From a checkpoint of a small masked image model: decoder width 192, soap at rate 0.00098.
Rows from block 3 of the encoder, named by matrix and row number. Rows with one number belong to one attention dimension. Each number is 128 + 32 x the weight over its row's rms, rounded and kept within 0 to 255. All counts start at 0.
# q: attention query (encoder.blocks.3.attn.q.weight, 384x384), inputs 256-319
# k: attention key (encoder.blocks.3.attn.k.weight, 384x384), inputs 256-319
q.40 [117 162 124 163 117  72 129  86 118 173  99 121 132 107 122 112 100 104 149 125 111  68 149 134 152 145 101 146  98 181  80 119 146  86  96 198  96 152  99 141 138 136 142 153 127  87 108 120  85 148 150 165 159  52 130 124 117 233 155 180  64 118 102 144]
k.40 [118 137  72 105 119 151 100 141 161  81 132 138 164 152 119 123 105 121 102 161 172 125 118  77 116  53  99 151 134 133 126  67 141 121  85 135  73 155  98  88  85 163 103 187 109 115 142 112 133  95 101 169 125  77 153 121 156 119 167 133 141 135 141  96]
q.41 [157 157 122 181 149 168  70 118 100 158 100 141 129 168 159 144 128 113 154 141 194  69 125 134 130 124  85 128  90 128  57 140 104 122  89 185 185 166  87 150 131 179 108 131 113  98 114 155 122 103  75  99 147 116 136 118 221 128 116 165 119 103 111 109]
k.41 [169 150  97  69  92 105 116 132  82 129 147 115 126 147  85 168 133  83  70 126 137 131 113 164 170 126 116 200 182  84 173 130 128  44 113  94 103 128 152  93 123  35 102 106 124  71 128 106 102 120 114 184 132  94  76 106 105  96 116 210 128 221 188  83]
q.42 [ 85 173 182 151  64 163  85 205 156  94  67 156  61 136 114 122 136  99 103 172 134 156  75 131 110 118 138  77 128 122 156 121 139 137 103 195 151 158 110 154 106 162 117 156 151  84 117 123 133 134 131 172 114  99 118 149 160 177 154 125 148 109 147 138]
k.42 [120 160 122  75 150 132  53 149 109 131 187 146 161 143 109 142  64 105 149 137 162  95 112 119 152  62 131 135  55 133 112 170 141 197 108 109 149 112 133 144 124 167 121 157  89 181 213 142 144  81 124  97  92 195 162  57 126 193 168 118 156 157 118 140]
q.43 [115 118 121 113 139 184 176 126 142 118 117  67 115 176 166 151 163 102 114 124 179 155  75  83  94  81  92 105 165 144 100 143  43 109  74  95 123  83 107 150 128 137 131 114 155 159  76  99 126 164  79 150 104 118 166 112  62 158 182 124 162 160 155 153]
k.43 [103 139 105 165 112  65 132 149 150 220 161 137 197 173 120 128 148 121 164 127 110 104 107 163 126  71 166 111 103  89 164  71  71 125 174  97 155 113 123 101  91 179  86 121 130 127 123 152 172 139 133 141 165 138  54 117  96 117 136 184  97 149 125 116]
q.44 [162 124 145 114 108 126 145 166 103  49 124 134 133 165 108  52  85 125 135 122  77 145  88 177 155 127 172  85  77 140 125 121 103 138 126  89 162 145 101  44 143 117  91 161 158 109 178 124  81 139 118 142 146  75 123  94 120 175 128 102 130 165  95 113]
k.44 [158 130 153 122  63 168 137 119 138 147 169 184 174 128 152 175 101 189 156 192 117  49 198  62 196 112 179 131 125 167 115 169 108 155 158 154 151 102 109 182 153  53 123 100 104 139  96 204 100  93 156 112 121 153 135  89  93 182 135 141 128  83 114 131]
q.45 [ 56 147 114 109 153  89 133 150 159 139 140 187 116 143 142  85 115 113 132  74  65 168 153 164  35  69 110  83 199 168 145 114 110 159 131 101 138 128 177 124 140 121 162  87 113 111 151 121 127 138 141 157 140 143  97 150  52 105 188 151 136 119 112 137]
k.45 [144 157  92 132 158 134 160 126 126  86 121  99 164 192 130  82 170  69 104 179 130 166 107 112 119  99  85 167  69 165 144 129 122 153 111 165 115 159 132 111 101  77 106 131  84 175 150 160 132 134  92 154 117 145 150 162 133 133 197 127 113  68 145 106]
q.46 [129 142 114 140 155 146 157 199 161 116 110 102 162 189 150 148 131 138 121 115 170 132 158 115 154 142 153 159  73  99 210 178  94 130 112 112 168  86 117  78 191  95  83 105 145 169 139 160 154  84 111 166  65 167 136 126 161 115 167  69  91  62 117 125]
k.46 [147 106 104 108 111 107 112 109  89 184 187 108 128  92 150 100 142  80 110 149 137 115 204 130 107 115 131 118 161 134  85 151 176 120  70 148  95 113 104 108 144 153  87 132 127  65 133 159 155 218 111 135  82 113 162  76  60 112 114 133 163 197 128 171]
q.47 [145 125 109 104  83 108 140 120 125 115  84  97  92 115 201  99 138 125 178 161 163  97 187  29  83  77 128 120 128 148  84 111 113 125 137 152 138 111 102 139 166 100  97 151 111 166  96 176 123 166 145 129 131 149 115 140 118 137 148 204 109  88 105 149]
k.47 [131 122 168  93 135 109 118 159 125 117 102 116 162 107  61 134  81 128 140 102  93 104 134 146 181  95 122 166 159 145 129 132 135  83  90 178  88 148 182 162 142 120 166 161 137 102 147 101  80 138  98 150 185 122 133 141 130  80  91  81 157  65 186  83]
q.48 [106 142 149 153 182 111  68 105  60  83 154 155 141 141 153 147 146 112  81 149 132  87 129 151 157  80 109 115 128 105 106 154 220 139 151  94  78  90 141 111  86 156 108 137 103 197 159 130 116 148 152 128 163 118 155 150 152 116 102 146 146  98 147 118]
k.48 [178 172 216 119 144 133 140 143 166 162 101 135 134 112 145 167 143  90 158 133  80 185 138 161 125 131 114 150 129  80 141  87 123 196 143 137 120 119 110 149  93 170  54  95 161  62 160 133 113 173 190 144 138 168 155 140 144 150 154 122 113 213  61 117]
q.49 [166  73 136 123 111 104 135  87 157 146  51 128 124  78  71 159 183 139 121 135 170  87 120  73 142  87 163 143 146 109 136 118 163 112  93 140 128 136 121 104 168 133 134 128 110 109 171  58 133  67 199  90 109 100 143 180  66 167 138 168 149  96  77 102]
k.49 [102 129 109 131  64 107 149 125  59 111 131 101 122 157 138 101 143 145 139 146 114 138 131 180  81  97 131 134 106 101  98 106 133 145 112 148  97 179 201 120  99 145 179 117 128 171 123  57 138 201 181 121  91 115 177 144  91 116 141  76 179 218 161 124]
q.50 [116 116 165 141 152 130 148  97  92 119 171 120 135 149  83 135 113 124 109  57 108 160 104  91 126  98 153 108  93 159  90 163 142 122 138 111 155 162 134  57 147 154 155 149 210 125 108 137  85  74  96  68 129 108 180 128 163  78 160  93  95  92 131 111]
k.50 [119 112 149 171 122 113 169 150 115 114 140 222 119 136 113 174 135 108 144 158 136  51 116 199 145 132 127  93  94  87 154 138 167 135 141 110 166 110 130 179  83 134 196 123  91 124 139 143  99  89 158  97  92 154 137 100 125 124 114 105  86 121 114  89]
q.51 [125 129 207 173 175 144 208 115 146 107 141  54 177 130 128 141 110 116 214 137 127  75  73  87 184 142 169 194 112 138 117  73 144 110 199 119 126 150 110 120 179 132 121 143 128 177 158  90 131  54  89 127 136 110 141 152 148 107 117  77  92 117 117 171]
k.51 [ 69 173 177  80 142 129 117 129 110  85 113  97 132 105 121 161 139 138 103 113 167 120 144 160  73 112 111  76 168  92 144 164 174 105  67 146 112 120 167 121 156  92 116  94 149 113 154  96 102 173 200 187 116  82 124  98 160 128  58 100  95 170 187 115]
q.52 [134 158 107 137 136 199 120 125  96 171  84  85 180  92 128  94 113 153 122 163  77 174 167  71 106 153  96 149 132 105 143 151 127 124  83 119  93 138 105  96 158 105 100 110 175  73 100 154 118 122 111 143 135 176 181 143 110 175 113 151 140 109  71 150]
k.52 [162 144 143 128 125 172 127 137 147 112 144 110 144  90  88 144 191 119 180 114 162  90 152 103 166 115 105 101 120 139 125 129 136 162 127  64 107 119 134 101 129 121  91 128 105 140 111 103 126 155 132  73 135  83 110 155 119 142 152 179 138 101  90  80]
q.53 [ 92 143 116 137 131  84 114 157 130 149  99 113 150  86 124 108  74  71 134  98  90 147 205 180 156 117 157 144  58 154 153 139 110  93 180 122  87 100 122  48 107 102 142 111 136 102 134 145 148  91 110 134 168 132 124 129 168 145 152 160 182 163 180 145]
k.53 [134 168 132 164 140 206 198 167 162 131  92 116 106 172 164 151 107 103 111 191 116 139 111 143 120  95 180 166  99 134 242 101 124  85  95 135 117  95 102 140 150 155 138 155 173 162 167 115  97 119 102 177 136 196 175  38  74  81 133 117  93 143 141 160]
q.54 [152 195 103 128  41 156 151 155 177 134 104 133 105 153  99  91 148  84 160 135 118 132  94 116 142 122 148 150 125 149 123 137 145 119 108 160 149 128  95 148 125 100 170 150 112 169 120 111 148 135 165 158 141 123 157  79 102 121 159 104  98 151  24 124]
k.54 [157 124 136  89 162 144  67 125  94  94 179  76  70 171 137 119  83 158 100 155  63 130 100 108 111  97 194 161 106 142 131 192 170  70 155  98 141 129 140 117  54 129 129 131 112 177 122 133  89  61 171 131 115 151 151 104  95 105  93 105  89  95 128 111]
q.55 [173 137 153 175 136 167 117  67 159 155 129 139 175 119 177 149 149 129 136 163 138 189 150  70 100 114 112 173 141 134  98 152 203 140 142 129 133  90  98 114 184 109 148  91  48  53 211  93 131 155  92 135 182 169 215  67 192 179 101 103 122 150 101 143]
k.55 [182 198 102  49 125  90  65  85 138 138 114  95 101 160  71 128 138 148  92 104  93  95 158 156 123  80  90 151 153  80 122 165 130  99 104 141 118 159 190 148 110 138 132 136 130 110 172 133 161 146 177 120 160 183 149 120 137 190 125 117  67  99 173 116]
q.56 [120 111 135 159 119 116 140 152 133 160  61 125 153  88  63 115 129  89 151 116 152 127 126 139 134 112 145 123 174 144  97 117 158 194 141 133 126 162  75 110 172  94 148 141 116 114  76 179 108 136 107  81  86 109 155 109  82 132 175  99 184 187 145  85]
k.56 [114 153  50 143 136 131 176 143 123 124 115 161 151 108 112 150 148  79  66 146 141 107 166 115  88  84 124 110 168 131 148 119 191 144  90  94 113 141 179 176 126 145 167 130 139 118  76 119  98 131 154 119 147 124 106 126 105  83 117 125 131 121 132  65]
q.57 [104  71 150 127 118 126 146 134  99  94 129  95 114 139 182 100 107 131 132  64 134 182  79 149 135 136 112  46 139  94 144  84  30 114 119  90 123 102 149 104 147  94 153 109 140 185 126 201 154  90 112 109 178 185  83  89 106  58  88 115 115 178 152 137]
k.57 [150 119 117 119 134 124  95 128 110 128 152 159 126 171 123 177 143 160 135 180  96 139 157  60 115 105 155 113 167 106 120 141 196 121 131 115 128 105 117 128  73 126 127 122 167 163 143 113 152 131 122 145 149 113 123 130 104 115 159 189 134 155 127  99]
q.58 [ 94 140 115  99 118 153 128 176 153 108 140 160  98  96 195 143 102  77 130 123 128 111 167 140 157 108 169 163  72 183 149 164 115 101 130 118 151 137 121 150  77 187 167 107 137 149  98  57 101 112 156  81 142 102 136 123  96  87 132 103 120 122 110 195]
k.58 [165 132 147 104  75 182  68  84 130 144  53 214  68 159 137 107 172 162 177  57 185 195  83 129 144 113 167 127 150 102 140 137 130 117 180 124 118  89  89 132 112 108 109 171 171 113 167 152 130 114  97 143 143 115 156 114 133  84 195 108 136 175 145 102]
q.59 [ 73 118 109 129 141 129 156 120 147 152 114 135 112 160 115 180 141 148 100 136 191 150 138 127  93 127 120  93 143 116  98  78 218 124 125 155 154 122 139 137 146 172 135 135  81  98 144  97 171  99 129 156 133  66  51 166 111 152  96 136  83 137 101 190]
k.59 [103 102 178 158  95 146 114 169 137 171 131 139 144 134 150 149  59 145  92 166 128 128 140 105 189 187  94 173 182 148 184 225 154 106 129 142  69  96 142  80 142 160  94 136 132 126 139 139  96 129  68 121 138 122 175 141 117 126  67 166 154 132 132 141]
q.60 [ 96 114 172  30 126 100 162  71 136 190 158  78 100  92 173 127 152 124  58 148 126 108 158 138 106 129  57 182 122 167 130 135 118 100  92 135 122 119 137 140 183 147 127 169 179  88 175 116 140 106 112 114 163 153 100  99 107 144  89 144 108  98 122 167]
k.60 [144 127 120 182 112  56 124  76 153 132 143 142 157 153   7 162 110 127 162  67 110 129 123 136 111 142 108 140 102 150 119 154  95 139 115 138 192  88 145 135 161 128  81  82 129 159 114 136 127 123  82 105 108  87 111 168 107 211 159 108 137  98 118 135]
q.61 [150 150  99  79  68 128 132 124 134 169 175 124 106 142 152 107 142  83  53  95  84 139 121 171 138 181 118 157 184 147 126 152 141 121 116 139 167 140  82  95 184 146  94 112 138 152 151 132 142 182 165 158 125 153 145 122 140  74 156 127 135 100  86 118]
k.61 [ 97  67  81 142 111 112 202 100 112 100 144 123 141 138 125 147 143 106 158 127 155 137 162 122 144 127  67 120 106  79 133 133 117 116 163  71 171 155 112 109  98 138 181 206 167 141 135  80 120  96  99 160 167 157 150  86 137 166 113 176 133 141 141  86]
q.62 [ 50 136 179 121 172 129 100  57 139 114  79 101 115  86 128 161  67 168 187 125  38 143 115 170 171 124 134 101 185  99 126 143 150 137 107  71 107  66 151 121  81  98 106 104 104 151 137  66 102 157 156 154 149  72 103 147 127 107 171 151 101 118 114 156]
k.62 [106 172 163 134 162 133 136 134  86 129  94 154 136 152 155 174  95 115 157 130  55 165 134 137 121 130 150 183 158 118 178  75 134  87 106 118 121 136  88 130  72 130  89 184 132 138 128 117  86  88 170 128 194 164  93 111 122 173 146 145 131 134 154 129]
q.63 [120 164 159 127 130  93  65 115 143  68 102 112 178 135 113  71 141 170 120  99  69  97 143  94 127 187 108 155  91 117 163 172 153 169 202  62 104 135 107 112 145 127 157 187 137 110 230 152 135  92  82 180 107  81 153 163  98 161 137 133  72 130 161 123]
k.63 [162  92 111 112 136 177 169 110  77 146  88 129  86  89 179 207 152 177 120 111 108 183 128 106 168 112 139 175 126 129  90  77 140 140 126  94  76 107 139 125 187 153 123 111 131 124 177 123 144 158 196  86 106 165 101 136 111 107 114  61 131 145  84 167]
q.64 [159 150 188 155 200  80 167 192 215 150 177 109 119 150 104  81 117 145 100 138 181 111 112 146 127 174 174 154 117 184  88 152  63  66 149 153  93 124 125 172 122 164  76 133 145 136 151 110 160 117 118 138 144 119 152 137 155 140 158 111 123 136 110  98]
k.64 [120 118 167 119 136 147 136  68 120  93 149 115 177 132 102 113 118  71 106 106 130 122  80 155  92 101  76 148 120  63 126 185 146 133 195  74  89 134 108 105 112 196 143  78 121 131  94 174 106 156 146  94 210 165 169 193 130 117  83 159  96 156 143 177]
q.65 [139 103 185 168  15  78 183 121 127  90 142 124 153 100 184  79  84 178 111 125 103 131 128 143 109 131  97 168 117 152 132  97 159 136 117 165 120 151 101 122 206 150 121  99 151  99 103 186  51 159 122 121  93  89 113 131  90 164  83  81  88 155  97  77]
k.65 [121 137 146  84 103  91 175 174 166 107 160  90 153 134 123 143 116  95 138 182 116 118 142 158 128  87  57 134  67 144 161  74 144  95 124 105 113 132 117 105 145 123 181  90 138 154 101  74 105 177  89 141 186  82 154 118 136 162 151 134  98  98 125 156]
q.66 [121 144 122 126 141 106 118 144  97 167  83 202 137 223 101 155 131 112 154 137  94 109 156 144 119  88 134 102 180 186 156 114  89 113 151 113 156 142 116 185 143 117 109  99 140 126  83 168 162  70 132 152 115 191 154 153  51 119 103 124 142 121 146 127]
k.66 [123  94 169 126 140 115 186 122 141 115 120 172 166 130 182 148 139  98 110 166 169 139 108 169  96 156 115  76  96 189 125 157 103 176 128  86 134 189 127 168  86 155 164 147 134 167  65 122 169  75  97 188  99 119 150 130 166  78 125 149 135 189 148 126]
q.67 [126 171 209 110 164 102 215 149 101  61 176 107 171 106  61  97 165 161 138 150 168 122  94 126 172 117 120 173 146 179 140 146 111 100 118 111 149 154  82 131 104 127  41 156 139 156 138 133 166  96 153  53 169 154 164 157 137 117 153 132 102 172 132  80]
k.67 [130 102  98 101  90  91 125 123 125 135 131 123 146 103  85 179 184 130 147 105 182 202 191 178 114  85 121 138 131  97 108 129 141 183 153 105 167 150 138 132  89 161 105  91 148 102 147  95 121 132 165  90 148  90 136 126 151 135 144 142  78 120 142  97]
q.68 [129 133  94 150 152 146 116 153 109 158 117 104 159 122 116 164 147 154 126 160 153  85 105  48 141  84 135  60 152 122  84 179  91 104 111  94 114  95 129 132 176 111 143 117 140 139 104 151 157 160 168 135 140 155 172 131  89 162 157 115 109 147 122 127]
k.68 [187 123 181 146 116 120  75 140 153 109 115  84  83 143 181 115 126  98 167 137  82 117  74  85  89  74 144  82 118 124 113 114  91 180 136  84 128  94 158 157 112  82  85 118 112 122 125 135 162 105  92 157 103 144 124 162 155 122 132 210 188 155 109 117]
q.69 [ 77 176  92 110 163  69 138 153 191 123 151 180 109 111 165  64 121 151 126 123 157 129  77 141 204 154 132 167 176 121 124  55  78 115 150 136 146 103 174 111 172  63 161 130 110 120 107 105 104 129 123 101 165 118  89 152  52 151 137 107 169 156 109 107]
k.69 [ 91 137 139  83 107  91 123 182 226 109 130  74 109 137 112 132 117  97 172  93 128 131 105  93 142 166 173 114 157 153 113 114 149 119  79 146 129 143 177 125 166 108 133 215 155  82 114 126 127 204 138 153 145 108 115 148 122 120 149  87 108 161 124 157]
q.70 [127 109 160 138 151 164  80  85 153 135  88 127  78 128 145 124 176 149 145 168 116 148 106 201 107 171 124 113 158  90 136 150 128 132 141 193 133 127 135 173  61 150 157 118  69 155  61  96 134 140 135 124 154 127 136 155 102 139 103 149 136  97 172  96]
k.70 [120 103  98 124 165  89 103 102 143  90  65 138 106 138 148 172 154 115 162 147 129 170 104 138 104 200 176 186  61 137 101 142 105 160 134 104 160 107 101  89 101 132 126 114 130 162  72 114 151 174 148  94  99 154 153 134 138 168  80  92 117  69 150 138]
q.71 [120 146 120 139 113 114 138 109 105 113 175 117 157 129  84 151 116 120 167 122 182 140 124 119 119  81 144 173 143 110 163 115 197 158 102 103 108 179 131 126 122 150  90 130 133 133 133 114 133  79 154 149 104 150 144 181 113 160  97  64 130 131 121 178]
k.71 [131  96 102 158 123 152 135 124 119 114 132 139  85 145 117 103 161 166 134 162 186 136 152 176 158 127 159 183 137 119 131 147 149  40 116 111  53 182 113 121 134 143 146 121 120 134  89 133 151 178  77 125 149  61 102 162  94 150  93 114 121 130  89  84]
q.72 [197 138 126 153 102 138 129  75 158  91 154 108 119 143 128 100 109 127 156 145 108  90 193 108 123 157 181 105 143 169 146 114 126 108 104 110 171 191 116 123 137 167  80 159 120 163 125 102 142 153 169  90 200 111 138 120 143 102  71  91 158 147 140 143]
k.72 [122 121 123 104 178 145 168 144 192 173 100 137 134 155  51 119 158 141 138 169 183 145 137 155 150 171 103  89 155 119  97 101 115 130 102  78 107 125 138 128  92 124 125 161 120 150 134 127 151 142  92 187 133 142 160 116  84 128 135 173 144 123 100 181]
q.73 [137  78  97 108 105 105 121 122 134 120  92 141 126 113 142 110 147 154 111 166 151 188 162  78 120 153 124 116 122 130  88 109 123 132 167  94 101 164 105 108 119 153 147 144  90  75 159 114 179 137  72 162 103  96 167 161 101 188  71 143  90 132 160  92]
k.73 [108 109 159 164 134 150 144 123  72  81 104 147 155 150 121  83  96 155 112 139 123 155  77 169 157 140 147 108 102 136 157 147 115 108 169 144 146 175 141 144  76 103 160 135 123 197 110 162 171 149  59  51 152  80 102  90 142 115 123 102  89 102 117 103]
q.74 [129 103 175 133 200 151  75  74 119 160  99 120  76 107 176  73  89 133 128 105 108  91 131 112 137 151  91 110 172 172 153 158 113 142 126  80 101 113 145 148 118  86 134  87  84 119 104  82 125 105 105  76 135  92 136 103 102  81 105 133 138 121 115 134]
k.74 [159  63 164  50 127  84 146 125 118 162 159 120 140 178 157 120 108 118 132  73 106  85 159 179  72 111 107 156 109 175 193  83 153 139 165  93 181  82 164 137 119 127 150 176 122 136 112 157 109  84 112 139 157 150 143 139 173  39 195 186 136 188 118 120]
q.75 [149 129 100 122 141 122 149 159  94 179 138 118 108  95 137 115 170 158 171 114 126 138 155 199 136 122 137 151 138 145 172 167 156 121 153 159 136 162 156 168 157 154 114 137 157 111 180 140  98 156 105  76 164 117  96 115 157  76 162 152 139 150 121  82]
k.75 [ 95 172 122 149 106 218 108 114 111 142  95 123 131 148 127 105  69 221 135 137  63 110  97 197 182 101 109  99 135 111 185 122  80 129 183 116 126 153 121  94 162 130 124 131 166 159 176 132 113 105 124 101  76  83  64 128 156 164 169 125 173 156 148  61]
q.76 [154 114 112 132 131 133 172 140 162 165  82  70 160 157 110 128 106 160 129 157 169 144 116 139 121 134 134  82  90 118  78 132 126 117  90 165 160 115 102  80 107 137 112 202  92  51 135 206 117 159  82 120  95 106 132 157 156 152  85 126 124 144 113  45]
k.76 [135 160  95 107 151 154  96 163  77 186 178 159 145 152 126 112 156 167  93 183 169 129 151 142 112 123 176 129 144 111 130 120 153 178 131  93 139 123 151 102 161 172 119 114 173  94 157 131 144 118 125  88 123 111  89  62 103 125 130  54 146 116 197 141]
q.77 [206 108 156 128 156 123 177 124 160 136 160 116 179 103  87 151 168 107  95 132 190 146 139 138  93 114  85 158 137 142  76 152 125 200 111 116 131  95 118  99 134 120 141 123 132 152 117  75 109 118 151  95 177  95 149 186  77 109 130 107 159 138 176 116]
k.77 [ 73 167  83 133 142 153  96 134 112 178 128 114 142 119 127 155  94 109 152 112  84 189 103 128 134  94 133 120 163 151 144 119 118 174 129  73 132 135 142 184  75 155 159  84  91 173  76  53 108  77 124 158 136 203 130 134  98  88  86 130 103 116  89 140]
q.78 [ 94  38 151 180 132 184 176 198 117  77 125  97 141 120 160 164  79 189 165 115 112 134 183 122 152 116 124 173  99 121 103 145 129 159 164 153  92 119 126  71 101 133 156 111 190  83 127 112 125 167 175 161 231 130 124 126 114 109 109 127  52  98 139 151]
k.78 [ 96 128 127 151 109 115 154  94 130 125 107 119 122 146 199 110 119 119  99 125 125 105 145 132 105 153 110 160 173 148 140 120 105 129  52 132 124  95 105  78 161 123 167 101 160 159 132  76  71  98 125 142 112 135 177 178 108 129  98 132 115 115 117 185]
q.79 [122  84 174  93 159 131 106 147 132 117 111  88 152 104 209  99  87  82 124 108 147  96 138  93 127 138 112 115 113  64 127 117 147 160  86 106 123 209 164  95 127  91  95 144 125 120 134 144 162 135 160 153  82 145 141 142 142 150 113 167 122 159 152  94]
k.79 [116 140  96 105 148 143 100 122  78 131 156  97  65 103 108 133 155 174 134 125 144 165 115  60 134 123 166 133  82  97 126 124 113 117 141  96 139 126 142 118  39  89 128 135 138 151 128  89 121 114 153 129  91 161 109 112 136 103 142 128 109  97  91 132]
q.80 [109 130 158 134  99 122 145  73 101 123 100  84 141 112 131 107  78  77  83  82  51 130 140  58 193 152  37 186 131 132 116 156 164 135 133 118  58 114  96 190  73 151 180 147 116 134 123 118 165  63 104 155 140 161 129 127 165  66 144 153 104 115 126 152]
k.80 [134 118 116  71  69 106 202 116 134 122 173  86 144 168 136 154 123 102  77  86  96  68 208 123  84 163 113 148 150 117 225  91 179 107 133 178 106 129  97  96 164 136 206 187 206 153 117 109 165 132 139  86  88 137  86 107 108  93 163 149  76  79 126 111]
q.81 [ 56 101 127 123 105 146 103 121 184 158  94 100 126 115 170 130 119  78 119 135 141 160 147 109 145  79 107 128 132 129 128 156  99 141 102 104 141 152 112 117 124 190 127  94  84 145 119  95 106 136 144 153 153  96  61 112 145 113 165 150 146 147 104  91]
k.81 [166 114 139 166 187 119 117 115 154 101 174  59 169 113 165 185 163 162 124  92 117  33 133 172 134 169 113 139 100 126 114 134 136 161 152 161 121 122 103 161 148 126 103 113  98  60 162 107 108 102 134 124  95 112 176 144 186 116 162 123 137 129 147 158]
q.82 [101 129  63 117 127 105 127 130 158 150  82 112 174 112 188 144  88  72 123  81 125 118 175 137 164 142 105 104 133 122 104 126 143 183 180  73 114 130 134  93 134 168  84 113 129  58  36 125 105 105 147 119  98 170  87 140  90 115  92  97 147 178  90 104]
k.82 [ 95 128 144 141 159  97 106 165 172  95 161 151 129 163 188 188 111 123 144 157 120  66 152 117 106 154 163  66  76 184 129 137 164 100  67 119 157 137 172 132  99  83 181 129  85 100 123  62 170 137 137 118 109 121 141  58 126  91 170 110 100  96  76  96]
q.83 [131 175  90 142 173 135 101 116  57 131 106 109 118 116 145 167 158 119  88  99 124 148 154 109 161 174  93 109 101  85 163 159 108 146 164  95 110 154 125  82 172 120 134  49 155 105 117 128 156 128  71  87 110  98 131  84 124  62 123 150  94  98 117 108]
k.83 [160 110 175 112 105 114 116 107 161 123  78 159 104  83  83 192 118 111 148 103 102 108 183 128 135  83 153 102 155  90  65 140 174 151 160 143 148 130 182 143 129  69 114 143 137 132 126 141 108 113 124 154  31 180 118 104 165 164 167 150 152 117  90  89]
q.84 [147 143  66 112 178  97 127  84 104 115 150 164 118  94 124 169 214 127 177 169 201 121 158 136 120 133  93 122 142 106  80  76 166 123  80 133  99 111 127 146 133  37 160 116  83 163 127 104 151 154 180 116 124 103 140 217 129 190 142  99  97 148 104 133]
k.84 [143 155 127 147 177 134  88  52  86 128 119 121 103 134 136 127 165 155 126 110 124 176 132  81 124 155 180 107  97 125 103 163 118 146 139 137 173 108 142 189 124 174 106 109 117 174 116  72 144  82 164 156 160 103 153 110 135 108 140 150 158  97 106 115]
q.85 [149 141 162 148 139 152 141 100 136 154 128  83 122 155 102 181 169 153 105 140 150 112 125 199 153 138 148 115 119 106  84 157 183 101 122 112 131 141 168 109 118  93 140 135 128 145 121  97 164 155 130  98 172 113  86 116 102 195 160 139 145 115 122 118]
k.85 [ 59 118 145 216 162 128 170 136 185 111 102 135 127 165 154  98 140 100 126 152 103 131 115 186 152  97  73 109 125 191 130 164 141 163 108  71  57 163  85 151 159 128  92 111  67 137  69  66 112 110 154  72 117  78 139 120 109 143 105  83 120 102 154 118]
q.86 [123 183 123 160  70 141  89 120 178  61 168 143  70 150 161 123  99  84 110 142 219 108 108 171 112  96 127 101 172 131 133 162 137  97 113 136 105  68  98 162 199 149 116 126 137 147 178 193 136 162 103 109 155  88 143  99 138  90 132 175 157  53 123 103]
k.86 [203 155 143 131 109 220 183 148 124 114 126 121 133 118 105 126 130 140  76 171 159 144 104 165  48 134 126 169 147  53 156  82 115 123 194 124 128 146 128 103  66 147  84  65 153 146 108  98 105 150 191 120 175 107 143 162 142 136  75 100  85 147 137 114]
q.87 [179 122 142 182 115  94 149  93 125 108 113 104 119 170 153 132 104 141 151 129 132 187 155 130 146 105 110 119 104  78 106 117 109 101 160 116  95  73  92  42 129 112 128 170  99  82 107 126 105 167 172 163 125 154 102 132 136  95 111 104 141 103 158  94]
k.87 [143 112 166  78 121 117 104 178 119  91 129 170 121 136 152  87 123 107 156 133 131  86  61 116 113 105  91 119 109 139 177 125 136 105 123 164 120 171  99  83  67 141 158 103 130 134 141 129 165 134 156  59 128  81 126 175  93 162 112  96 168  46 149  95]
q.88 [ 64 122 114 122 100  90 147 113 105 133 164  18 156 110  83  97 139 138 116 145 160 146 122 116  84 126 115 146 128 101  92 125  94  93  53 189  69  76 119 184 133 126 171 140 103 117 149 113 174 105 103 135 126 172 167 130 125 115  97  93 162 138 124 120]
k.88 [150 153 137  99  63 138 165 152 117 143 132 120 108 129 108 137 129  98 189 159 143 229  99  86 100 149 139 190 127 117 128 110 105  82 118 191 125 140 117 150 105 151 197 120 173 174 133 176 181 130 151 107  68  83  95 111 135 147  99 150 142  50 112 101]
q.89 [170 104 147 163 152 145  68 125 128 121 188 112 137 110 112 127 146  73 100 146  72 135 144 161 120 128 118  86 149 148 134 112  71 149  48 119 100 178 141 118 140 123 134 130  96 146  44  76  87 159 136 159 157 159  64 150  92 150 137 155  91 139 167 102]
k.89 [126 104 176 166 177 125  57 135  90 176 153 165 121 145 122 165 107 148 127 179  95 121 134 180 133 139 103 130 107  79 165 121 138  78 161 117 109  95 133 162 106 120 166 102 132 134 125  77  98 131 132 143 104 124 199 153 176 106 142 142 111 198  83 132]
q.90 [115 131 127  83  97  89 151 150  99 107  96 120 102 100 116 125  65  96 196 103 152 127 109  94 166 128 103 157 156 129 130  88 142  93 115 176 123 127 147 142  93  89 137 137 121 144 140 181 177 180 100 122  66 125 128 129 128  86 129 163 141 128  94 129]
k.90 [121 127 101 198 110 148 138 133 143 101 192 104 112 152 116 142 179 122  41 151 134 124 150 125 154 150 135 186  91 107 165  97 123 107 156 154  73 105 128 105 184 173 154 144 110 185 116 141 180 143 174  55 187 104  85 108 125 197 118 154 167 118 170 117]
q.91 [133  97 174 179 158 156 136  96 160 145 127 145 152 176  93 138 168 114  86 135 194  81 142 101 125 164 142  99 112 128 160 193  97 146 169 138 109  81 160 122 146 168 147 150 111 114 146 136 154 172 141 166 129  82 175 108 116 122 176 150 194 125 130 153]
k.91 [129 113 112 178 174 142 162  65 118 106 123  70 199  71 108 127 119 143 143 172 113 110 141 140 133 112 134 110  61 115 101  95 207 141 170  93 150 143 179 176  85 132 148  52 115 144 124 106 110  84 121  94  98 101 120 135 143 133  65 113  94  84 166 118]
q.92 [104 139 122 121 103 164 117 188 154 154  64 121 141 144 153  96 119 105 100 118 188 142 200 105 129 148 106  99 131  87  78  96 122 193  69  52 127 137 148 114 156  93 133 118  88 100 132  81  76 113 161 131 139 112  97 141 103  93 109  69 102  94 194 138]
k.92 [110 111 100  87 141 139 130 119 114 148 140 130 130 102 142 120 137 145 130  67 119 103  68 139 104  85 146 126 155  95 174 138 122 137 134 165 142 146 119  64  90  95 163 140 128  94 124 116 156  80 111 173 105 114 166  89 158  92 104  84  93 145  84 201]